config.yaml
train_examples: 39062
gain_aug_db: 6
fusion: "prefix"
steps: 20300
Rows from block 6 of the audio encoder of a small encoder-decoder audio transcriber, named by matrix and row number. Each number is 500 + 50 x the weight over its row's rms, rounded and kept within 0 to 999. All counts start at 0. Numbers have three digits each.
After each channel's rows are labels from the 100 clips, of 14976, where the channel reaches its highest value: "strongest on" is what is common among them. Only what is clearly more common there than usual is listed. The data: phrases spoken by 400 fixed synthetic voices.
# conv: width-3 conv (encoder.blocks.6.conv.weight, 384x384x3, each kernel summed), inputs 0-63

conv.364:435423490551456551506551530490531460470496508461572558462449553473466538461578499506473495505470446477581482426471514433429458482496534457530411515531450399498621471491541533495529446514385535
strongest on: /aʊ/; pink noise; text has "robot"

conv.361:597513520447445417487530477519529501533383546531520536576562445555483528379553515504475463475547425519539512526484448474476519489555516409478528516436479498388492452454550441511480461487451552
strongest on: /tʃ/; text has "teacher"

conv.187:524533545378567451581471440487505634513599498549451474531575473627508561477553394519475482490614472530487518557472518513557445394513488571503574502535497469554572448443464572507586542474518523
strongest on: /h/; /ɪ/; /z/; text has "his"

conv.99:519448458547474467427570442443504507500529519527538585395451509425471515479444536567507556496464451436483479517487532582383521447455429609514494506498496488512516559515528522539432457474477539
strongest on: /ɝ/; /ʌ/; /aʊ/

conv.342:496488457464509504500541462519445444473554475605537527531532466506516515516563538562446454461412464515548435447491534512554420376470468544559527421456555473411591468498460520447474493532579577
strongest on: /ə/; /ɔ/; /f/; text has "forest"

conv.6:500435488475587434653527542393496546516487449428417523517545523465463535552515484564501478411535499539551603517478438507499499448476480497565512537519433461449537548487459535593549467471464485
strongest on: /eɪ/; white noise

conv.21:477460511487603505536412385502471524536592466517484523451481507469392583460518474530562516454569480483499475498392527443471515531448559481450581507618550451495404445526529400515523438538505530
strongest on: /ɪ/; reverberation

conv.270:580465493469496486546508504488531480566492614540484446616553515427522539496543454518473496455515446554549490516548484512519424492489543425506457458516472401532443556440510522486427456544427478
strongest on: /eɪ/; text has "today"

conv.179:521419515500491361308477471553528499532534437475511547480461498440483438475476576489529569412525536456572536496428458462496480557581513545481569495427499509536478490600515514479569491443435470
strongest on: /u/; /j/; /ʃ/; text has "shoe"

conv.190:496519525439485339458521481474438506459472544538562497591505536458479458547597487489548537491529439459567463515461583490405533471463502510527529502483496507537423537497519504480447449514501448
strongest on: /ð/; /v/

conv.44:438405531478451498537483451502439559513431496556508480493455502489427422469550504436490392419469455581468460510409508505510482423538521502466531487540512531476531427588505524537412431440492346
strongest on: /i/; pink noise

conv.171:524529513451575467538543568519430428440427572479423503579536408527482501521536644526468460622540438482549568492504559471383531512448516516551486578468457529366438516478537494469523463471414466
strongest on: /f/

conv.233:451447457492528445509493555506561546552525556469581415618526436453524423551517460399459523429561578464465534530482527536469509473456436494466631541482523458468463464500518485444533586507505532
strongest on: /w/; /i/; text has "wheel"

conv.379:478512546555502544512497384581531494397585432392504526465475480487576473550510531403595419512532532519529543471489515523535444510578488468484433504581460475534559466486474457469459445512494594
strongest on: /dʒ/

conv.351:504442473555583470478533588508473479563550530432439531468503454521491529516463560444449394474526444579407434475567535458572598477429569440542481394609523600451490426363518560450436454576405506
strongest on: clipping

conv.149:514488497465490497540524473444505550469523497529545495461449455527450532438527527459523545504476497431489540550468494481386428508493471481480435483455526539563408511406474547617484461422623534
strongest on: reverberation; /z/

conv.40:412477449373523627517545488469560455429465521544518462516562465524540666478500464434531478433461477564552483487540580504402442530457502464536530585457469527574486529585566530587427405585564467
strongest on: /z/; /ə/; /w/

conv.9:520456502516505483446431547534548477460559476518622425505472505460476491509572456464469483441505458437600425545491569513492530427503562486516466447465543401520436578518402601468571530557523549
strongest on: /p/; /ʃ/; /ʊ/; /z/

conv.8:498417504443462564459544584559458504508470545510532488499547494504510456518377428563471419499468467546563423476433607500477490403479502478523471474574472442467540570460515597404530502460543565
strongest on: /aɪ/; /v/; text has "driver"

conv.193:397416471469504564543516524418582546440599539496602442440515529516542539476516509373527531492510512498443470431461524567464456476525499489508479494514547519410454433532451494515554540484551550
strongest on: /aʊ/; /ɝ/; text has "flower"; text has "our"

conv.113:501503480551580523437498474442452509553539491388575540491420507440436523522464525445523457519511445552447536489492441530561467544458515437505591493496526451455504491636466520476601530523525488
strongest on: /f/; /aɪ/

conv.349:375485462496514411423533539545518426534596472586547476475429487466500461465584449505427502482488459479518523563507512588494595607452477515438527474496429518561604443523523461436489493433598539
strongest on: /ɝ/; /aʊ/; text has "bird"; text has "our"

conv.28:508411547589456533471503514569541460504558480558551509483511434482448507476540506514603548557591549535548437429542528566366538435470489460473512463454531541505392453541437382516503522520601522
strongest on: /aʊ/

conv.126:565471510436497476527494507408568568515467423505364465467468408523522449546520463567501514601495556492526396551531546570537555444509533535535507518429474522470455495519548523478455526523474491
strongest on: /t/; reverberation; pink noise

conv.106:486454614498482543537485437468490533558408522420480509529521528505515499523506524480591529534484500482437528559511401532469650467524538461475543491437525395473473515446487613532546424500456412
strongest on: /z/

conv.356:490567521514472579532464529476547408370527534531454521612553477549547483440464508450507504427521446447549531513394442511579537547435508496500525456511568532589574464518459481489471534535460492
strongest on: /ɪ/; /v/; /dʒ/; text has "village"

conv.162:470529447463488495554469516531524543510434559404601388488572484496540495483481439507510480530550461518420418618576520454519512504519537540431466496520598568585481509611477393480516562539499509
strongest on: /tʃ/

conv.96:469490517593551525413426480479468499500466524349545535386467549580436399515454538518499503527555514598394489543473494505512464450524471452480529484494469546511472507451483501570581495597580458
strongest on: /ɑ/; text has "garden"

conv.242:514492464431440443495512432586609566608490480389457564522484495414494406510501496448526491515447328551458476560524477492550592439474516436441439509504511537406544547471463520470477558478538560
strongest on: /i/

conv.310:478544556526513477420472459438509545463567473586493478554430494491538534412608444520408381580540429434490461394494548498473492440584445489511557480492420571596452508384534511540520473571571511
strongest on: /s/; /eɪ/; pink noise; white noise

conv.189:496553527486421469524515510623513555417615489520448507507541578488511414503459626439644511503531507489458416459560514606389437544595472587610494514510518550531499461569539565566550488449518604
strongest on: /ə/; /g/; text has "today"; text has "again"

conv.22:544469541566580480485520428374530466438403535607501555540611571483510429560624489516423480458523516502536435400500486508482495481457450500512499451565559477529529508523478521497515502441422557
strongest on: /eɪ/

conv.121:464473491499522425541568467462516552539526450482492553466582443466503620463550468507465471464469593553558423430552449486469504463681501645503389585485538453569408498430488481453454553469480501
strongest on: /s/; /eɪ/; pink noise; white noise

conv.10:527505455549429552510582479550400489537461445465511541526445513535416542605524426526506464569495519565485502488526557495540459513465485378535526539489541517536478500448525510429528472514505451
strongest on: /ʃ/; child-like voice

conv.195:620398510527512432366520525552415415419447499561413498489484493421425608458509469540530511534495495518517448518592521564484453491466516476537455450561509508507471501451421550506437479494534469
strongest on: /aɪ/; fast speaker

conv.58:569588422509520478482540467570489554454410574542429411536528445537510462526451498464445532481608557465526473494532489433479553552563566450521378440567482429451487484486505493492566494503452474
strongest on: /f/; /æ/; text has "laughed"

conv.294:474429559456564475518400549454580502458467524481542471374551484495485482534478434444441469448458489494403491515543523504529477515548434533488471481549503535473535455611423431528445562572539565
strongest on: /aʊ/; text has "mouse"; text has "house"

conv.71:497451484531545547363632497468582493457499550562543546568498506491502466527496467553425464393400497424544465398471453501495549429371394445501564553595479408497482584539421518444503563562541559
strongest on: /eɪ/

conv.359:537533496491483542444516461478522500460472464505417479522437452407541491451440473529469522487497453496493477522524455512496658554395478490416531469545511513483449491531554515502542502472590503
strongest on: /aɪ/; fast speaker; text has "knife"

conv.50:492446525587560516495534420417487562454406529478474519481482425417448457587530516502503399410502409543459448509486488509513452467440484452575584461440560544471483479483465497421405458503503372
strongest on: /i/; /ʃ/; text has "she"

conv.232:503446482528485461462464497566518423496558446503437499545513490459548464449457543598560500395583474529480634487432531449557419474531467531498532511441489455514556533570550477487522442514511395
strongest on: /h/; /ɪ/; text has "behind"

conv.316:400532498561472389474520473532451496465568415451443515487448520469487436542485584443433487470406580481591495448469456469488439520468531526422543491461508491524553547392436424465467507551549439
strongest on: /æ/; white noise

conv.117:464447598480530523482545525512498488480529493495507489558458530571501506483504491482482509490545356527563491449479507482448558552474543513545502537535459432497511619380518564522412447530610532
strongest on: /æ/; /ə/; text has "cancel"

conv.289:535548417470550476510512539496498527441445493555626526532452427584435542589506554502575490466535478528423436525546504345530563501437449437489439423534488512513444538569414526561440514564488493
strongest on: /ɑ/; /p/; text has "dropped"; text has "doctor"

conv.220:525514548480504491469469503498447456485473394478542478550528450497484573498498478466486499443449464538559462406516518553506479617468533552535503458402441506488475488543490474550499545486401453
strongest on: fast speaker

conv.295:491450456449430613473502470454472496600479546488409470539597581415476501470510620552457569567489474494461519492528576470571493452519472477426507435535550486459540487544549494436533463497604510
strongest on: /p/; text has "help"

conv.329:565454476447551407487554516550520511580477509492469477516537488571454525509484537440618496583506505508591518462567538584444491435517470501426625525502490471462357478467479451507607452510525390
strongest on: /tʃ/; /k/; /ə/; text has "kitchen"

conv.278:484481561512452459521509472567367506448505427538525506481371534609566594440492508573521548491447570477490433497550532541488562516452461514462520558533567523542578506533474458588523506507433548
strongest on: fast speaker; /ð/

conv.254:492488547491468559461457532509497509467410438543486524387481432526501510447394495548534395516470522506529491396523539543481470448450587482531622530453509536510447515461463481525524528395464521
strongest on: pink noise

conv.143:525457512459510534446438426516558429492508498462433581496527510432462526526445372553436495499457523487482450556424442499467451554519479445486534491518483438551470463503407472498482505501501482
strongest on: /h/; slow speaker

conv.383:463488477457473434527492570455524457491546476495460485454491433518592532548541536509595499497515556546521494508484515460472407452644532516476532494614534452522443403475586493519423526443424556
strongest on: /s/; white noise; pink noise

conv.15:494471478450602463510556498468547433519473594397486364499537492494544602545537498493448409461490434523520403615492522446496518461488513524463580449541402468447511460557493467386554540503530570
strongest on: /w/; /aɪ/; text has "twice"

conv.182:499483490557471544565515543571484488495436603486559507489498550535551558500443566544468384606473530470538517452413444471497521487489478467451460550511436476547484547567496488485447518546532507
strongest on: /dʒ/

conv.274:513473498453509537484419461416491526449500471470456495480520499475486459490449489538335499496557514511487462476471605509457522475545505422501492580552415563462555525541505447470574564443435500
strongest on: /ɔ/

conv.147:475540462424539484493501603458529584533510469472532512462476483563541553532510535510562499515484482562562497475469462504432506461479478531526461449492584445528523501517572558507509531515454541
strongest on: /t/; pink noise

conv.69:531489415512556517460417552499517512395384466441577488524452514476477428541488454591508562525397603535557466554530535487497475492478459493468492566442417478509585550524421445521558542476492535
strongest on: /ɑ/; reverberation; text has "not"; text has "robot"

conv.339:504534558566544545479576479474428470490408455525555513573448495541469541495550359587499564470472465484399538425527505503490435561520522474572538451557492544605465488435494449462605528453489473
strongest on: /ɝ/; /ð/; /b/; /ʌ/

conv.222:534551537510506493485420445567534534433483504598543517528494499442497587499549525496543502463556463421542452459520596502442459430505402451476443526507481556570437542461441449524573463521509544
strongest on: clipping; rumble

conv.53:459443454510495419503440352519496598566570471484472377574562543472526494454458423518476404486496563486464509441473480496506530511528446464505541508541551420528552518484529460574476468539522526
strongest on: /i/

conv.258:407543381471609552454488464502410468385493519408437510514436564480470567485458478546457472592469543502454580532484412515474496434464433546433540464564550515505553535430513610402532545447557446
strongest on: fast speaker; /dʒ/

conv.213:577599459518476484518497514493478496507546440509401568522458512473553466469484538464530532508499474447524500438457439466481494544523347564558561495420459505486469508484545418472493505501474540
strongest on: /aʊ/

conv.253:513591504557569520415569514539551587491482574505566513536458526488570472512511492465498507487524585447490553524451503458473632575480476456473560431470496525445535557584644525505402512419471531
strongest on: /k/; white noise

conv.293:579560449512411498497460555524552493464574506457430569487537487544398492439531496471478611485446514533468526521490495509489501528475490555500509472464509461468477481481487559587509534485527496
strongest on: /p/; /ɪ/; /t/; /ɹ/

conv.184:393534470474471507374516547583502408486570475446561493472431504459522457504478548506540561550531490536490526525402540508477516538432539497606568459403450538432437410467442478491529460401492490
strongest on: /b/

conv.371:512504454467483527475503527530439560465470439476405600513557540499600495457496555438499614440425495527514508510539563515543485481485458582569466526524530481568555429544593524632502448447536427
strongest on: /s/; pink noise; white noise

conv.49:598487528409490595480508554542525514480496464472458517523378515579513523565418453531507477598481513548473457456423354566548617573469619488485582483490468447478486531367506506547512361469463524
strongest on: child-like voice

conv.161:400473545477493457458514454541471577506489515504502437546573557393540392522484615575521356473416561556568497431503504490456521495514548532469492548477485522465493545388472475432429460420448503
strongest on: /i/; /v/; /u/; /j/

conv.246:451541442457494407566536560462495510611521466542485483514523522469545424361427523521580499446576521519556540494423571601433470498455357526561439470460551479567478456507510445463459425439537450
strongest on: /ə/; /g/; /ʌ/; white noise

conv.375:507475571496483569596527464598505431478381569553517499587495503538464619441495531567517465429534531572497512537508542521445485541428506534474501513515552596450568551406533460511469490387511526
strongest on: pink noise

conv.346:437486432494540462518475402473561554467580424533537510467473507477434549506485441502414510439446521482482528473525605531503408450481571513558517498506497416536590482533411482496439554471474542
strongest on: /s/; reverberation

conv.34:565485549544469551488438526401494499475472485450458467581571564514463441479472435480441565524478548523403508455549471534578474518444522546434529556505457466509549532444573493524458560593586517
strongest on: /aɪ/; /h/; text has "behind"

conv.175:558479561486448515571548561526466456591516529540584499500418478468444563434402431543454531443396513459503541370566525459510384506516506519498488505513447503511411533521535463540497532431513527
strongest on: /aɪ/

conv.123:469472457394507564434480578491503481535507491478427523493511551450468548497510534412499551537492493474609503559481492438524501561526546573505518479523463498509539497630498490466402518482473518
strongest on: rumble

conv.72:454484446470539531412521495418485455515430464493606452519498570484474525499433538514536512440522459480554450457491577436512506563494485506622547483520421509483455347493559509573522561498482527
strongest on: /tʃ/; rumble

conv.240:445553444516450418473443578515502517513511420470471467501405498418460559563525397465505471506633556534516524547510501432510425610490624526479465462495455466477429479412405512453553597502467576
strongest on: /æ/

conv.133:479481469553542533498501496446518488493449519492456464516567521487451428401499526480443546516518466499499415453512489362540497456561538469535546495537549459503506501430491478568516527538501467
strongest on: reverberation; /æ/

conv.115:389500498502427515520498453599448543508468488474518397536451525476444484506459434578431496428448506420520529427522562455485493575460440572473452474526629521490531473406485470560563493618569509
strongest on: /w/; /i/; /ə/; /z/

conv.332:578423443559539423339406484520525500549521456533464483484493446521489519556551554530406435448551464494501436537513501509528501431530520540531523518420471453562464474535520550556480409555427527
strongest on: /ɔ/; reverberation; /z/; fast speaker

conv.88:530561518490568496461457396536446397419440474493561473481505457456498445522510501495416510449512501514596412538485460407448494456367473478579469524516525476568379504533441554451471565486412433
strongest on: /u/; child-like voice

conv.282:443539481452595500491424590532506448455477506482490517443504569431502529507448449474602594514449475507584502622505535497506590564515497453509520458524560545453509467584430421448480527443609562
strongest on: /g/; white noise; pink noise

conv.224:511478587432478550487470543491487401452520529520483435486490550537528484514462591535378426540533455476603419488555594500481539482413560514532496534591512522466546508424588575556477523463525539
strongest on: /ɑ/; /p/

conv.341:490530494511517510568503390459512483365406513476520449527579536555567487460384559515530483451532543497421510525496560395456424486525484490577404518522393480479514478433544523412494523487494489
strongest on: /f/; clipping

conv.165:514374506560416495403505527534568424504526451523506512391505445514570544370445459546471499486544585423548494541490552556460446475496457567499513518497533527476429494512468502481479555502514600
strongest on: /w/; /z/

conv.229:447459501405520467594564442553468585499486569576420476427494488439563571491493406558463650447505448454619458534534527561492496333475489521563498505549514462410534401522453348556460442458486425
strongest on: /i/; /ʃ/; fast speaker; text has "she"

conv.145:499591504475445503530539510574476504474531442483443555420576433487515439498487485551465642453489537476499507528469534526539496517551483534542460501372484509504557420508541539473482493502537495
strongest on: /p/; /ɑ/

conv.5:518481455506477448503439454506455498445418503437550563493583519570561465498439445458483545523556539533498547422447503429447423473493482490584450438520463520502529427500423488548632565494514475
strongest on: /f/; /oʊ/; /ɑ/; /aʊ/

conv.376:511443611463480464349458499540544569504503486415521522540486531412487439551412480535449526443440532513541541567642509456482446457465532518603481527485500526425490470539540491545503532457531494
strongest on: /ɪ/; /p/; /i/; text has "repeat"

conv.19:429524472549559543601452527444501511555503556488537479622499480596549476577509585561500435564546564530399557549529448431490488492513506459531544477493480468414540599454463558578516451515453540
strongest on: /ɪ/; /f/; /ʃ/; /dʒ/

conv.265:539495406493486574554467507530429591468573483545471516552432555507435520547491551566493557521449492542483592560454454530364488525466467513507603546473426465389360501540485466583486477498471564
strongest on: /ɝ/; /b/; /ð/; /ʌ/

conv.80:605597479525409440516593426572441474505461493492414520453546488475583496527472483552487522427440510458514471490548508372498436576466454474590542535486474496508449564467568507585483413479578588
strongest on: /ɑ/; /p/

conv.48:374517453488495458387496589529446492471518401601415507549513490509576474499449513488497493499542462478508490512426550523508523444429495552554469477547623423434477462474555508495463543578475480
strongest on: /ɔ/; clipping

conv.92:550491514546483508501494463487400423510379463592548509400432471615517377508522447482469468488539470515566537457456529540527417466524499490430639505587478502564526495491574496483447455501486566
strongest on: /ð/

conv.139:551519506644415504543497558522477510462462496523514476470527477483541518526519517414491517459444549457534461448519538553452372469508509460490491515484358511536457512478453472473379458436494499
strongest on: /f/

conv.209:507475626516562554472538500438474509466542544521520550486535508496562444495555521426410486534477363585530525450438476511511433605471452452521487516519399533505463489489461662512529466529525458
strongest on: /ɑ/

conv.363:485519477477507554626589529625541463433521430423459465544395498519539509459537451503483446586494538473462511463600470410555594562543428582489515459458493558512512463500554393488473384441527540
strongest on: /æ/

conv.94:511480536527554510461519518525525488482566571495497518511442578460558502572376522450515467494455476543497460523561536425536454462493511532469501465461474612491463431463477443480545568533349542
strongest on: /k/; white noise; /ŋ/

conv.219:479544503437481494593536532435470507524409617498586561474541526534553528469511395519557458501539543521516502462549495525458512514505489415602547462512485479537480391524511509561503475527413560
strongest on: /v/; /ð/

conv.151:429475493554526438435458471453442493502589475541495528471455532525578523474516588521445506540544475535478409501435523485433485422540488472435441483407538505560455429578509600501515543428486458
strongest on: /u/; /g/; /ʊ/

conv.267:499478500537464497410533565477493484528376431509482521453468443504543532534499496490576567458473631534462432513559475493519505499522385541429443508415547470557512523495488521486533589541521520
strongest on: /ʌ/; /dʒ/; white noise; text has "judge"

conv.263:435515436487443419532487415516423439519610451572500475603496425452469510452513452535507521605504467454598555491537526541580606423420558512592453498540476475429516508449533491530507497423497498
strongest on: fast speaker

conv.249:526522487469494565438524430493567492477491522444461530530499573499465444489565506553506473423545551503481446532478541363405519618493391442510467552469495535519593430605505417519490457525611510
strongest on: /æ/; reverberation; fast speaker

conv.180:449560436528484399463555596545492518432499536445466501443593508451472402512522498556504512574554486498417457449473397468444416528511465464429559523409490531549537445486496458469475519432452547
strongest on: /t/; /f/; /ɛ/; text has "left"

conv.207:406432505479515483555516533562485449491449447495527510571495503449484475481419498548559453524479454506585482551433521555538413488483515506491490456454417389539505411556483543432516457548474462
strongest on: /h/; /ɪ/; /z/; text has "hill"

conv.252:448520533463468525477486489489462476440442549592472584425476491584490479511448520466428524431547524466539593569522460533485489496497497473619504463540541487515522548544489508470470533402511495
strongest on: /v/

conv.280:503524564510438525482549413403493465512507522477465513452547476470479564445485435449534477545473522423436501489490446458411473555472518507497567450492423498496547419523499549448511455511483475
strongest on: /ɹ/; /b/; /ʌ/; /ð/

conv.0:436498549539598502543474482468475559502530436467448531463492462564469591475567407481520555522451557558613547466480566541607527488494514525542511562533481588553517506475506512474461546444388471
strongest on: /ʃ/

conv.378:448427496556491498516509559531539576541577431486427558450474479515464510532492437588547472571536557551498494437532624505515529484516480457503469520540547556541477527472510481540505576500466503
strongest on: /t/; /s/; /ɑ/; text has "start"

conv.103:503494453457577423552530465529485456577389580524500545476527514412441471494446500483524489315506491586448443471480458509481440507417586521524471481529537421568489532503439510547461502404467540
strongest on: /eɪ/; child-like voice; /ʃ/; text has "station"

conv.330:467577451519526434452392470437572421463496505484475538475489421448462496492455479542407565385466510477506524538505515511470415532470458546499551518576383451568443436569454509459464508529488410
strongest on: reverberation

conv.308:465469476507525466451518516472563540429532513516514562472498513489538469485491496408489523444466468460587429540489513511447528487591453488520465406549518564592459439511384520550514525446507489
strongest on: /p/; /i/; text has "repeat"

conv.354:513553491577506512560527487461418417534433507460575605527536474545508531461506509439568485440501513516439560443490485379466493449508438478479415540425425468513550480536445474498512464471461489
strongest on: /ɪ/; /ɹ/; /oʊ/; text has "near"

conv.287:522505448421532394458433465583508498394540491539493499538498450426478476567517469573587503459503433516501523479498404552483507458550499398540496476518523471412541497511422584470494442461565575
strongest on: reverberation

conv.198:582491463516473569528544444530503468474478406513484537485550467575416485515494589478520528408584518444496512515513493492456518412530528479585529479306547472470559601506551547552519584579494442
strongest on: /ɔ/

conv.178:433518452509503486509488499495546466443521461490464601408491448480531613457492483472447571460536507501469489413547484490494512457451538466471538526570502507466491513359478520516448558519516561
strongest on: /l/; /ɛ/; text has "slept"; text has "letter"

conv.138:583475427518525528472488552484543465503463507465445537604625463480472490517541490376516473478582475568519582531436463503426475498515419467522528566475491519492589550465479550493513476539429520
strongest on: /ɪ/; /b/; /dʒ/; white noise

conv.135:476480560450503570483437573491523460424402425454568485529451527530494530451446615494547462600508489442530533454531543470517560508496477475449571599552449450552527496424432405429520498485511481
strongest on: /aɪ/

conv.181:474624507518551499517474475496491559546553441393507544491526499576581425580483502527594468584411471540576468459532527531469515571539529479476552510530541508567541439526530428450569539483497480
strongest on: reverberation; /tʃ/

conv.380:446472465453422441397560578490568388444488403528499445514397437486441409398484657487477563451483512438562461543501526473555364456506449495518554468494399547438473472446467469597431501542592479
strongest on: /u/

conv.374:505503512529509498451512585563471439559545474492617451509564546524513486392514432492482594505566489530533463573490512504481604457507515531491483609497501509493552545555454520404525501521494555
strongest on: /p/; reverberation

conv.63:459463400505563467496473490485449506549512484566428532477486490501503457480562450505618506509490451485446405389530570520468505518465452550539448475491639578505499399515415476379458495482569514
strongest on: /aʊ/; /ɝ/; text has "louder"; text has "mouse"

conv.344:522458512475471475468506476503407551423555450558496449490421446488529392524554575477520522469434484509522455521430529595492392442525487508589396569492600526482442456515438449421489532537460401
strongest on: /b/

conv.81:529583510566513476382477555522427445501506487452526405532463531470531512442547512406499481479478488450551507442523511499509544610582514535487448510469534570536560427503572401465468471466486522
strongest on: /æ/; /ʃ/; white noise

conv.303:508518439611478483486539495498577497545514426489458551413506488502537419449509508541490465422485540490439463467470476504464538494566461468565544543479463498495425515548494413486523511496497593
strongest on: /ɔ/; /b/; text has "bought"

conv.236:612495519511543505451530526500489475533525549511336462550463482557482591539503482600570508506446524528482496505431548483475510506472444439503601504498514570461526512579425472425515567491535511
strongest on: /j/; clipping

conv.296:463514541543499530476472431476499407410460530471666498519453526402380563500489526651536552534517501479500541452521513576497499531406496516556403581485465497501475549459463536516517535474471520
strongest on: /p/

conv.144:583463544460555563497456549463511503494526575493506473513530544588447547462499591494457413493539384482424538518437489524524518478500538451566476478584511485517519539596587522456603611461567456
strongest on: /i/; /ʃ/; text has "she"; white noise

conv.124:507502493450453551415495497495455436471547396505442499495487480328542552608633468476484508502503450508588486542463436537480507510461583474581466469476486537538500438521480577488435477529402506
strongest on: /ɹ/; /ɔ/; text has "horse"

conv.301:454482502416452589583500528456432530498474516445491494525444551495461507525485572599461539508520430415558460503451440568507653457568493490529478436445582476469490519484464542542558513541534473
strongest on: /g/